From a checkpoint of a small image flow-matching model.
Data: 72500 training examples, 22.1 epochs.
Rows from block 4 of a small image flow-matching model, named by matrix and row number. Rows with one number belong to one neuron. Each number is 128 + 32 x the weight over its row's rms, rounded and kept within 0 to 255. All counts start at 0. Numbers have three digits each.
After each neuron's rows are labels from the 100 images, of 14976 (inputs lightly noised), where the neuron reaches its largest size: "colour at peak" is the nearest of a few named colours to the mean colour under the peak. Only what is clearly more common there than usual is listed. The data: patchworks of several textures. In brackets: how many of the 100.
# gate: MLP gate (model.blocks.4.mlp.gate.weight, 384x192), inputs 0-95
# fc1: MLP up (model.blocks.4.mlp.fc1.weight, 384x192), inputs 0-95
# fc2: MLP down (model.blocks.4.mlp.fc2.weight, 192x384, transposed), outputs 0-95

gate.339:101126122144106161106172086183104149093088116131149145124146092096135137128132130200165135139132187173075116103102107186134113074055150153136133167116163163121119131184121147122182063122145115131113126113119139110109098144138083112136082132119083108105111118143130099136193105096101135198
fc1.339:114175097135112159129177094186109135105123098149154160101170137093169121085188141133151098151128144176108153080159152193150147028118179139138136108113163151085166156128146167192161116138165146071138097138137156104122159147165063134124144097139123134081140142150115130142142118125116164185
fc2.339:153187072130175085118153173150159102107073155089176052126089099122088109106123113108155082111106087147129131105195175081158215125186181191102157095141098132147176137141111120199121158142137111083081127184106142185188108136169124178080112124109154150093194106115101165146138129125150105164
colour at peak: green (30)

gate.223:090092157165155100123131128049091176108122148124140115131139106116143169134136131116166102110195121102138141146119111103166186123130090117124147142122072168161170062092131119066139198105156124180147174083103075182127129164142121105148106130099126110147141105097138150123130180133034141171
fc1.223:086135145143120105129091114070099178115136133124113112127143131128136153128150130104134145101191114091119141139122106118179159140158087121090164146121091177164184044086138120114124154107163135180089159105147086212151104140131118140111151158112150086138130088098162151108107178112084154172
fc2.223:103175131166151116116148115115096111149190127121122111127137132160163138075142167111098170118140104111027097183176157088164068108142102083044121145147140133124127118103191150121105139116136203134149125113142134158153154102130169167112142136104163168155114134159120088113086109093135159130
colour at peak: pink (27)

gate.83:136181120135130072111161131151112126149167159151086149046061093133126164083104191137184068125083169167147076120136112112203082179099121087135032116116123123100097060136186184169172140097095150151105122115107112178138143118122133115116155159106105128118103131184100106117157057134160161187
fc1.83:118110169100108160096142123121142116126117094139142101247125138151170083161129142124086147137131112111147160149097177132089157092166165142138153123163131154159130163131092129146086068150186138143116204129099157094146131085132153124132138066118123128151112114093176090126087138132109190106
fc2.83:106177158100098081128148070173090064107174144109104113124098108151124114071107160141135124161107159101158092147123078173166102130142106110171085107115152097135061110103156141164190103098077126129141121140118108166158121127123179081111098134130098134192090165168147104112067095124131191188
colour at peak: green (32)

gate.201:128137190138121132109158096110155082123175133112111098143094101153155106134086145080101195092154155136080116140176112162100072135112119145136109142153172107120076113154145102199136132134181089081070173131107143071145149145162113093124133108142125105110105126078128122153163083137067151159
fc1.201:146156130129137147156140142167092090169230146124118121152093149125159127141131143178129197120112126153132128153121164123100088110141110130119041159115084107144081204093058110074141133142107138098173116121161162135135144137133179116138099136189087153196123098173112127134116093079200122132
fc2.201:138195134154099158147122141177110081166231159147110080159098122121142111130124105145099209145105133146110112186145144163087083098138081116132076156101136122163065167091051106124140129164122062077115111152153154100134124141110189094173128112174096104167067131109117126105112070084151121156
colour at peak: orange (26)

gate.210:117096120146103109100097166168161166144140177127182129194166118154168121148124142153172035140157117122105140133096099128114195149159127063126126143045148100132140105078092152227115097088159129112152120127137150183116118123141047133162103109131174120089116119178206084155074130120146134109
fc1.210:109093091134109136153071103093103167136162041094130165126096135089166136103151099192081145131163133191194171119135092159139097113127143105125116124175121125073112104140190087090139137143099095153119078101110129148097093138029157068102090170093109101093098145135086102138167131110032147132
fc2.210:141050070134090126127072174185125182159160149103160119183152093143163101125142120160170059130148158143149175089079080128106144160099125057149116118083141121139116105108141130121120102105130096131130088105080142174099097134079084059170114092090137109092124128162168078155088145107087135131
colour at peak: pink (25)

gate.344:115051144133126149117090112109160137148123109057173121114098123177190123125085161113083152088175100089110107074091119096169131121105111187116158131152091050132132135176144103118175068168130091080194055146121140125145104107140114095082199152166133112166108153119057156087086104102178073171
fc1.344:144100133102122135187124120071091125139111137099137114156145114090126194106122117107090093143096108136123135183101150120113125175133126113103122135114104220126114116144151113046136160156128124143150119095107135071125112093117107175118194128092101125121139156114055168152161097106140167139
fc2.344:116134131146142141083063113115191206124129076118128111100153144200136136146134093082152112168133130091149130145197108195111114120150122111126128105093105113141157146163135095141097152163119172126138126104186086070174162162095131071117142105096096117206155187096123126123101128130151181148
colour at peak: green (71)

gate.35:162099108106132099199142180118128139143138085083110047152170070119189147153143145102143147178098139130095084101172159111138119110081141083123128124179063156116131119151123107110138124133102117135130136074064133115147118128168123100159112188114104085161158133142130135111209181132117119136
fc1.35:136127112156109152150116193098150213123128110131146080100130112154133090186106155077152079127147173105142129120151094166118097150099083135123146089130091152040153146119081130145141082092149105134132103080114114132143117118184054112145127170065106100098165021174216164079157209103096100137
fc2.35:120099150136149141088135165156113142126093115188149143058112061151087122134155141100140083100148139138152176149123117129152148196177092193087106137122172138080157159104133143087124162140151102107127103107133134133114132115155079169097117076079166163087165082123123096139117125100135060120
colour at peak: brown (41)

gate.295:052111130146087155122085141082119136123129147093120164084195134147172061156123067137095091146072138090140148075135059149140110138082072096090141139169144088121125120117102098131111098169068091083187117118182110117129121125158162111105088164080073084154143126128133127109113143134149143125
fc1.295:188103131132138108149125062107116080129116102141134146149088129119058189125130187131135162099180156109119160118115176137112097134140161171136120093116073168173107112128155112108143122140164161140085140150076103103139121135080102131127128104191115176156170184111143127142117091121083119081
fc2.295:193114093143140160122120075154114077179119062126151161150072121129111204114091193183088159093134130137105122116124137121144104135150200157148144124133103155139128091131120130113139097190172137178106145128101123117113166138101123120117132109174106169165151193126140090133133082105084145099
colour at peak: red (37); purple (31)

gate.79:122117160123134130144107164091088163138172154093111116152054096148097156141126078072147111155125118100162157152183171059197113156128135137098125136164152075146113156131132133170085148106105114131125115145131162164165126168130179095147074091115157125140164163148156120137169199121187090115
fc1.79:106132127148109142105188115137172133121079083119145123137099142097157112077085114106070148143142102169085071144096106213149136124177146117115131135106096166109113079189094098104157133172136130125180150138148141102110168066076103159138162170138089091147076096169126145127115010119106146144
fc2.79:067101162085106152126101158089155143147134120078107108187060132117109120141105100087196146109128122130159111128148158089179135196184148164071113108120148095132097128119117110220062093116086178135121136140127152151151140151126208096163155109141093175157152155160114150108147186056141112181
colour at peak: blue (29)

gate.326:132141150193139143078090161111187121110152080107146145109121140158092148140125152092144152180128157129127129101134071117119139126123105165158162121164150057132085116116116093118118133130076107087202088112177122144105190182103100098115054118112136110161069137141134163128111143154138098128
fc1.326:140105087123098139133120119111093099092118155111090162126119135113174105108082124107126124114139130101093142120091134093097131075071112144154177128136084072103177112164122098098119110107133107109196140158173081119162248144076151110112013145156107104137110158123119149106108183168105136104
fc2.326:188082113088085110130123118109091119123054074127112140121091125110173148117121131173083155112155105139111109135122138105115137133119164079113112164136110132082155129120141146183131137117182093168043158156142140119156128097088167151112208131176083124105192164115115072109170166146069152111
colour at peak: orange (35)

gate.337:169128166109126115108110100112137099165098131094139159111159091129087194125153084083149147148133168077096100134111139132127088116117197082156141106146067072163192181117170165085162108126136108136103159107124107124165131085160119097113199047185106217117041120149120097132132140104132107156
fc1.337:119099146100136090151117125104149169203101080065159104192117040070129084146142148134142171230074110106088118147113178054089109082121181088127141112132098136123163108125174115102131110142096116130119113099090106140156058087112125155101163101127098115169165100143127151160160158188178154198
fc2.337:121157112178141092105125158133101122132149158119173128116127087133143103142088170172152094127103099118109164127128128188092155151162083144182091112101092091135123109133150112173134134137052088089140181075124127158144201092126127131118045164104115096145187170122107105162148139148110124158
colour at peak: pink (36)

gate.261:126171129106083100092055127108090117153147140176145130098159186083101123103150128122137156148174148094116180081175147125159132121226140083153156096094072101152178084095154181139070097123172095112151126121124100097116122149160129099117130165159117155096079116123059153074186092109173130181
fc1.261:106098092148119137147129190126139093170156055135104107100077190115218188108143111101095142100134054142120102082127165120142152131109105143159133128160129090058107155121105099201123157152139148143129038178157126148140151138123109103136112158137115099166145123153137168108103187114167103120
fc2.261:122181155084138111128151078114149145111159141120181113146149167152085097140105130115123110116134170088115128142111135146121062109088137143117154137138155191154113094179125171121128142143120087089153217096065101149115099090111127191143088146141139198114076140076130050189128123086138211138
colour at peak: red (51)

gate.128:080120135166119147136131189091099110158164204135159106161104036119109145116148148119068136117157093068177192165163203132103133115120161067107185147105147162125138134096137130140133146185158089141086145114071197132127124168202064099144136112112140095139136129111113131150109188141154131094
fc1.128:092162110150143075086125162184186101167136112128144157122116115183161155162090135162133073176156186096097092151097115138105080125095150140104089106098099133120054097147123142139145134052088154087088143168151115186098157083082155126123086212116130152099102153151116074101111091109116091136
fc2.128:051113144172172143078115195113098077183179184090145184187074091130121141111137109119106118115149126053159146170135119124056039104130176088156153131068136129139129125129091122124110132126132154142161169128128194153128135182119126147131153162175144113124132156124133082134115139153131152071
colour at peak: brown (70)

gate.0:087167142161154157168133100105181191110113103113157172149185107106125056077173111147127109163178108082179114143113152091146107143146139088126120106115092136142166145141112180041107071071106107128122160120123133131148230103109153110114226132150135121142111095139099095169152154133115108128
fc1.0:124116154180106119110116130143079113135135132151134101101117189111116176082114128195110122015164117139110145119095084147134120112149075158156127137133165056134097105125084118165129089102108123136115113129167143103118039172131089130182039137156128045146114127149151093130126085103113161134
fc2.0:083122158128134104091136074125086182086124084111085153094109114154135139087160084102111132144189107133128153149159134104088113118101143138086149126126172191131114131111116111110176031072145173093120100140147119114129229119134132146149235112121117113144076073133165076174170090127111122111
colour at peak: pink (44)

gate.100:083096129126103088093143177122127073118143158075170110071130143120139126158116137160111158104181059123077103101090086146100069212116127172154128091148162103151080122159130120205101162153105102074092152121144139150102136211114057147149119086115088123109148173191153135138150124137091135147
fc1.100:168142130177152062151175196140088088139176127142201090171155095089109123123171124100118106172118119147101080132171199110135122070154143109115100141130109156138087144098181119037125149103115164118160216134127205099085150136127061167143122122081142175144121138201095146165103143138172113098
fc2.100:157073123122153160148125077213165207083093065087077194138134119128169119124140098123150109110120162119133127171079154090141227105170142097133139143144174133126128167111129122125214113124120113151111078124144118141145166064140180162126099107118136147160119127055115111159092110163162106125
colour at peak: grey (62)

gate.136:101119120080132092211125106138132190148167126137111169167123105133125165143145099133101164139089065127154158122131146147040193130135132124133069147047151161088150128157113142073149061178149105114179137101091119134051214126146161133140141125110170114129160190146170133119150154108149092187
fc1.136:146137120114144120135159156141089178151181147128108124127143085126163142086165146101135119141075118128125083160206182159095131099150159059112158118105172204107158094143152170142126161179116162077082197111093200132152205094074146143105171138116151133089170082103103128161133118106172128149
fc2.136:121117124179121121137128134147077054116097130157133080141132107113106081102125122120094177154108136140185083139086104118091147087101064231114143090072081116095180150068128203129116133187134065127085130118108110142152000150097111094136094088113167137110077110141149109132147133120073059159
colour at peak: blue (53); black (34)

gate.323:059133170180123198149126116121166119091116118092180117072157119168088115155082132147185169099152157157153195103126095126128176121109116117123146138171144054135026164140133119107122142102097074118206104132116107115082074147062128070093154172189088156081054136110147111104112101168105123150
fc1.323:114143191146108124148124117133124124142172085126159149132137112151055109130113105110109123119138100133128170063195118089146170170177096089112154101113153139149096136120098117146173171169076120113119097165169135064099140105192126114132097181200131169117122213141141192148123064195102126100
fc2.323:116137174155114142093135091169120173135127078136163143125128102087123146169080145099132138167107175145097165089145152068145182169122110094113153148083164101130110144121116181133195172182081126136135112151123095098125160120172139133112137135190130155090095177180130150149150037141089107134
colour at peak: purple (36)

gate.51:157137109145099180147119181129076137184110124131137148104146116102180107145071133119137166126104074135131186123115092137079136163156151161093114115106117119152116140101132153135139103123106100142155139075136163142140042146076104087143205113123183106109094134118141117089125107121089129115
fc1.51:151111113193142093149078118137127075122159100129124096174141151128129109118087143175158115115129092120119126186142165137136134090144100106124155131119124146126137132113125125133118117135144116104125112134119142138102052133163155142142255197166146143141201179093143106160131150112201187157
fc2.51:101121116157134105150102080078148092108091139052151111144135141117106123157097127179141083122184148130121097180096138121121169076147123147117143151163136159159128132149120136107144091141115145118144109135128124110100120139175182164146025157195133131157201149129105099143120122141171171135
colour at peak: red (26)

gate.304:115112176171141117172114139126133144125109163127121091127166091124130161103158125089099122177141091113134100173064171137185156143114171105160115161090080112108111174080126161152126072128136140126072117107101116115071171149133134158048216109104070152131134077122098087141141138152106136150
fc1.304:167154096111143121132168153099056137140078142111160103145136071098103127126146116091120169134114152056155073195155158089110079142177150103160109063151144178154179083086173140062135158189123109125059166108094146087173174123158150140106162142142133140125104125134105125145144104124107135182
fc2.304:077162154085097102166133162091069122139133131131138132137135132088148145088087136152144105118071082155179141116058113177082130129090070115110135130107106109104114150123122172152078156054104092118202146162122181168138117124108126139160032209119091151149150149155098174106116154152093167126
colour at peak: orange (28)

gate.1:176087127156117141131136192123138124150119092095137106190159108076186122171096136107144098120068149143149141131072123146100107166100162113126118155145147145083089169078077109135119115109167143141091109107159158123161123135169181120171112169158148045097177106148077144104052116111145085170
fc1.1:153178127077090161116146062161111136078105076137059139110092166161107115087139108114107143135166118123184099151156171108130131140162110144155114103124076128166183143108139077098124084133151111099091136076106146131128176156035096123116163106132081179169132153128168120172098087093114185082
fc2.1:138159068148096211129122052170114124092139138113079134133133155140105133122136049073119129139141133127206150149153120161116157103131116156130112172113111097153139137128104073112142090157140109141126158060142134127139128140074122069168138103148090170178151086115192156113080104111109190139
colour at peak: green (38)

gate.73:104110107119092080066116148125199130155155123140178158136182106171086113094147148106165149186139149116147139149141148144105117140152182137155115111112185155149112126113170116144140105107135092090123104100051144143153126121130112107120129168148139146155120175134187065103121159112079066175
fc1.73:146109141176128155148164074083143116137115167127165153104126126145085125070151137114108079156155114137135112120149109085011118135120173139083119162087107169156097115091183145127119164119128119116112119154120158176130141080150117121097124149115158105094129173162169075121109201082120145170
fc2.73:125123115204150160099157101072095067126167177108173166099142127155158122067141131141120114158184101101087078127165109089136110125133102136081192142132128149098110153098183146121084133130138224123162109142156181161170138138102113131131111141081179129091116151149143051075102198124126148169
colour at peak: brown (45)

gate.380:149132205157153101133095116127207154116156090157113155156133119110154110173138101087120110154117121093176110165122115094139136113110134043086113146133147133159086124141102097068167090107159135170094114169110137171107133181106113124112146112072201101108133162152078135054121137102121080102
fc1.380:145187125168132124152084070168168082115133079150164128152165125156094147121107197089117093166182132159127129179119178085130123118130149161134138120113127193129101157052092143100117119110119119111115136174090138143130142101119096119096139092134208141132129076144109092031148148088112125175
fc2.380:103160112154118142096137125161118126081051138071151066090144128102086061099132178125110100132154112162100125130142148086107156082129149176136158109143116130136090059130176167145113135179129099082146163146135154117168134114172089188148114189136131100175093123100103109088146100140093165170
colour at peak: pink (44)

gate.292:092191096145124198112187138092130148100078138145085171126122100126107149135099096104085088111055088136166150124157075210148124187159114133145120124094124183171103135108108138176134110116160103122058115123129171130124080132113072099152175145119113120100116138125136122126175122113138082177
fc1.292:161164217095124164141113154109111133117170178159072146131141115132142100164148162124149098087101155132128158125122133161143109145072120101136086139163187157133183139133092098135151123112126170162191116118115099092083072119119155121087253077129135108083143179126158116142180122137147159097
fc2.292:180139151108162103117112148130162147113133139127149159164110125133121109163119138172138123108140126155127123136109141158092087094102159138151113163152186165090161147165098152131145113131132122147138161100100093157103137152067195199086066104115172147136178130124082111150133155173133206121
colour at peak: red (54); orange (36)

gate.231:142099151070135135096110113093122130164165108134039190142207105096127115104153116111060121117148168113138129083151154118153081089183121091111113102130068115114150113133137097039134107134130184138223084174185140113141120068122079118117158127131129089097113136098139168114071103149123134085
fc1.231:146110088166128142191145168118125076087135147158141128103110116096123115079167154125156128102131126112122122087127148108137122090183153093110150135155150108118151090177149158086059128149091148125198065138116101121149084130181144132091126115123126152147157111117101144132183136121207074132
fc2.231:147112139164082082113128104170154160127092122136109082123107088189100097189085094171132075153133159132087107158147149132078119133098114131103121127062121125126098164139171135159126118065151086167099196113145126095095090115123182078135131092118136111124186085158149102171160133159150145170
colour at peak: blue (50); purple (30)

gate.310:082097110061113138125137131105085090192099172104137116117143071122103171129171165120137186115062182134070154120169090163210066128115147153153140139129162116134078106096114170176154117188107092162125137118122156159118135183117093072138147120156088105119059127152118104097154122077105129160
fc1.310:109127136134107083149128115153104109089113146202095103109138137064086123109156224124126043093107189139103164122150144135106109140177131126166156157103080112100108106103157172128137152097140150091119111157116131115086095158149128145126169200082100128101211132120091131140106150113127130153
fc2.310:090126108137116055114077141109135090129129176155174147145141192114125128145172182117117070083111165109073172113129113090128130131171141202178146174115105074114143123117114133065140167100174171104140065153166101106096145155169157145137102123095110137090168130114118107137105128170108125138
colour at peak: grey (60); pink (26)

gate.71:163100135162167124159135147125094128150112161086077104124121086139123145179156137150131159179134086081081093114166155067119143138131143043180121155164150161170137142168160139142152094174128093102123097102068104048114151183130098088160101127140106157136138080146125129098130137138112106150
fc1.71:101109113079152172098120125085127085208169150113062117086160181096142139148136167145154159119097081139092110115163129109065130087148141147128132120126128190163130073163171141130135089118128147118096127108105117084081116202150119144140109145172115083114115172115197164168130120090089147094
fc2.71:128113133108134105141134153109156111145123128138168087148167120131159123109152137129103124129108147136129130170101148171135177110118167190049145136134140107138101079113105140140138175145118137078098154108134130162149124089151140165088077162145141083104079164102140157150127130103137063072
colour at peak: brown (58)

gate.228:111119094168173134096131124164091162139154210115049153134076067147087140129160126161133194138120072086147119096122147124172113149188122111128119111148172140175120130149172133163124156142151088093101131133123172115151123203124094078073109078153117146119126150085103090133099140181105132119
fc1.228:177098150212143102129120151121139152167097090123134109183188086122092150182153100123144094113130150091125134151130121122063085116073153153098144158145081093121043142153098125181133105095159125138152182089104174175094113075139072107167128135113191095104166093157126140116130120129136085085
fc2.228:121125163181186107074131129156102117133159217080083209129099119189092155121155123174126162129131142059166149109087089169111059107123136136150120096118126125142148125139086139110088106047119102133182151157146222130125133209140099095075137132158166159074134158114113083132102092149046113119
colour at peak: red (47)

gate.178:073101052093112133124157104087079139164134146111077171122172129072140150087063178159139129080154106137134193101102123167151126146133113101176144113131133133113099100130154135083143111135147147126200090135087117145115071154125097117122123169089093114128152134091075149091133089132098087119
fc1.178:124091100025091072181103129097129129149131067130139110125100123163137120068120129078098146132108085111111198109133166152124087125130120136135116133150092089131100152125171150134202114117154097105095152161129104114144187158148087098133095152089145137120154094108131155110151126133143170163
fc2.178:071136087113110117134153138091109180125148133088121107116119133091179136078086146088111144081129101135142164128131098130162103136142105073188141077147073091152108136086157130158128105152163100086100118160129106135139162131139037114154161114078094126124101112145108173104109105112099145138
colour at peak: blue (56); green (30)

gate.383:153090141115136154187134130143106151130170156110077178139086079054129160124197154180092140092137174148133133128153119106131151108178074076117128170137131128140132107179148077099119134165150140127146108179114076136137101074131161090127119180129124083089145061145156111101166064144163092115
fc1.383:178139126120135112134171111101114134127132102145095132115116101123156160114136133122103111125121149157126131159185189182150110114155113112136149129170143163132143121135127096136135182117112150126255134091141125153170171068142096164162177132105141101133080155104137169134098115190152126125
fc2.383:126168126109158142094168095116168060113071116147163056111116093208143113161077125100119113154127100141117110135124181150115131100110161190135163162123149115165103138152092136198135138143078184084078168083115097151170077164129127190127106095133158126128113161152122146139089153148089139180
colour at peak: blue (29); pink (25)

gate.254:092096107125090167173152149123053102111112153109128150160189132146169108097105132107142138106150069131140138116120102123129113144161140121145126099110158161111127107130162126089138198112109083150125105123131131180144083167158112100109219163146138066114116169081129142086129133095146108159
fc1.254:099165126136101132092134144107144206119143161133099137137122131136141128114103172164120155143161136142137143082110139115093202109128125099128183103098142107121169138110101082139149127140139088196064155115129092167150170144118107128146000129117118105138125128155095146090155109111160119109
fc2.254:090125083142123158103174153146080122094157140137107146147150110094169121070120156099161122121137105165173164051145131130152159110119074134148167091090102128120130101090148129098118166083115097184169145111122140141133133130121091134147255105096138115130094130127129173084147132128155130126
colour at peak: black (50); green (27)

gate.356:157084093109102132110098097124116137131130112157097223115143105149155109107155148123111190103135103120105109156148104140094094080147102154111143128150121083140117141098106173131126072130163150103155112130170103129120112118097156126176109134155119081110126099052148166077145096110120080111
fc1.356:203089100111123174126086150090135095096058128086167112139174111135128149151115162094128078123160165141112095147111088045168087162112139096105033114151145153144077162168174110113148120086143104131119133115117093135127097121135189089083171156131137121198187078162122077127111122151095142158
fc2.356:186074071097103150089078093108108151108123131140142182108152090134129097123150157111100167103129116114084084155123071104080113109113106132111122148128137095137107148090094159150150078118133112122127070117147103133135121156081177147128134121169096090150142118100141171088145090120087101120
colour at peak: purple (42)

gate.296:138104112189119146123095101156098159049102190094126076097133137135166173101132171138117100165177085120182107100127151074134140070138170101126136115121133117136140177073090158087164124124103121179126130156137183192119143181111110084112113079200066106151202157143134144170093147152171124072
fc1.296:131147115102113149112129151153141112097101098087176189187151091114143128086111114079166187145148126115118152179152117137071094127120157125160053154145165195148105071099121187155128104155130090102136179088145107135145125072198145118115105088137127124109062110075135127085101145061122193104
fc2.296:098111122138102167092171152152136110062111114090129107096128140129149123066146181038120174171180121135148116112151116095091055099142140104115058061147178162157109133047151165152109073120162107155120119119113146130109141091159133085095105137164082146155082140086157127089105147057107167092
colour at peak: grey (85)

gate.225:119116145175186139234124180089159133137132111106137103242129097160120122164168127145134181150124085070105137103167163134081132054134139133166169096183150148167155199120095090139085083148123071167148161126142160073120128201140125080178118078123147155123092114091131131071094157127092106156
fc1.225:163085134147117128114164071203121075108125082101126181048079140153127124111096118170163108117082193152143080144126147114130157150106158133108070146132091123087105122130145098107168106079124133117141085185108091189145108136051147131128110166191097130157128136188115134208139184096152141118
fc2.225:135051119147131137161174137133126139131147059043091125182108149150132128151130117162147136102103121106127116144144166112060138082099141133152157116150145159125129173092066071122137079094120109145122104171161141071121114208080168149155104088170086139146100108115151150106117168105100135173
colour at peak: purple (26)

gate.233:131146100141090136153099134157193145108143125092115075084121100185096118143138143181158095130074092140150104135126120136159091171093092103103044122151097072069112072085179143125110165124107127137148092105119163222090116154107157129126167173137087139162106157207123133112126085100149146128
fc1.233:133137106125121119084095105109130100152074113110168130191134132118162121161081100152105185154160173124131120164102109136097115096160098114102179171098167132164129209151095125175133067145203149104155132113111079045134137068174132155067082048105142183140157115068143113103134133118080109094
fc2.233:166161152134136100117086114149135157122113133141150157093157094127124149102079168127135175149168108212125093185110081123151098165133139145100108153106083127163113153119168141154134082081166218121134121114171143155148121126121206112065123154143148108129143184030162162066152102116165112116
colour at peak: orange (30)

gate.154:144164122116159093217143167095117126168155143115108110127099118094130197123110120093150069146126162118102101125088108101100113069156126120143130118194121146135124178136108152152133096148091133125125115124128156065142084124114104143131101135112107171076089140113101179099107098125133105150
fc1.154:164168100174150096176127128161157211123111146139128126109097076094106156110128110099136091158120137161177081050159163083152188111132105067131148103143173137124138168167183099116182131139080101132145139123137138110137158111166058127107133084119086152158159090096111121088153151130138120156
fc2.154:133112158067141123097143114132115134067045142173184125120124124103146091156124121112119163090137079128184108169169167088170135125152161115147097179161100131129115152175167114093140169161105137070133147104123114173143163117105108139145126133132150118170135189099127129144143146108176153094
colour at peak: purple (25)

gate.192:078110142076137209034105082127182122074112145148135144129100154134137132178089156120135173124101175106101166130077089173122182126117087203195125122090093066136116115122082182143147118070128106142172119097139067125147080126099151097073122113098140117121113155124186101074130135102159153066
fc1.192:091125144135147140147141133103112154126151108073091133123147125146093147114091124162082162119110088080145131090154084127079114078177158121118114125162076171128142129145084158101120146113156060156133136120153134121096111134167142129081108145129144143080200149138146168135112145096116137147
fc2.192:156100111147109066069133168118133157074111143100184133090125113182108170149086103103157065125149119088150119176135126116079097120181123141122116069129110064135093117158112095158125119061145122081162133087140126138120108125164129143082112074104137132085127154086186143128081102153099098114
colour at peak: pink (33)

gate.34:086143065080101173149123169099128142106088127095135131123103172191118141114088101107124139155133087164165105173091137206167133135131143134130127097074198166143118141110072183215096148120133090118125140118062155114109135182144107115168124165119167172135137119137116118110112129086142106130
fc1.34:167138157149157109104133095072177094167160111116192180145134094085182175131174071152140146118131128080126125104128118107122101145151132116139089160162113112100156072140101066104176125139134164071162119134136078163120123082185149111082126118130119176063119173089122094120158133177159180127
fc2.34:130150059064117169150143164067131144157088105098121160125102125148116171143136087106133152160118114148203112099106151158157113130106164102134140086101178166155121132107082161161135136123157171141141075152048103118131145143125117156169144184096163181140104135114068112123093123113103146117
colour at peak: black (30)

gate.350:127114136138124098122149116106112128157121155159086159059157069141160112155172184127067094102118159104142157057139138131182173159166105128137135146125129107128170142178143131158112149146130130118058096154124089137096011099179071081124165127060135078108163109139123129133182085131132114109
fc1.350:115133093110123138074173120098124179118099100102162125074118126142131145139136146188145136122081160118122157082065116102134168120104112154152151178118124074110110105120132068114108145106120099131177116113132133126132202120123107120194035102065160115143088055115099136145137108091118113154
fc2.350:101128093098135141114156102116102175156127117113106083071136109137149111154129129175111121096070114113148146038124124151185191126104093133158181137124101117091129119104111079156119166111122107139074118110121156123153036146179083136177171144082126097099126066093077108143185108084144101152
colour at peak: blue (62); purple (38)

gate.38:100156131150129158115129128107142171129078074096140169123097156154199174144115130185082164149100168102129170120104065126099189114080112190083122116145147063085132070114137107100070110071097116105183103144169088098122102127125139083142195123128127124122144123094124158086107107106121052178
fc1.38:164160077141157094095119139127192120096094167135145144205111101091099159134176168080119176185102196130177115072095133087173136111100135123115132085179123113122174161136123124189106119115110131124086155118116146132139114127114098138138197060195075121100100154127109163181087075133118137122
fc2.38:147143109113149118137180139186158089109129152155121172126130126124080086111133128105169117163146130125113075106095185125160127093169148165097155118107129165136094157111149123105158115199068145146054161163150099127151115123140104109111152141121122136079122109174155097151149040138129129084
colour at peak: pink (35)

gate.33:121126111170153126152111080088160186125114164102090125157176133171114202157083136141038167128141067128117137182131093052107111149155121106155076120123073083124112075122104143120151172127134115182109093127155172139150135133134078126131120147115151087113152109129106131121111068149093105176
fc1.33:129094102106155137095148072170064148147134146123155135074158103104139189170082075090067085159127150139067138114167121140139146100142136117143117150085114131063191087176090173154110117162128122162128095090165172128113098114194104126118173178092113124117126155137099050121131131155091153158
fc2.33:126116134106134138193094139174127111116138123212131111179069132119189127088125100172155171096149086130198119134138131139145088101093090138133086121193114119194148145119127127166111128132135164098148128146058115139124137128090173101151128088154125200178108124182125181130147154122172090103
colour at peak: brown (41)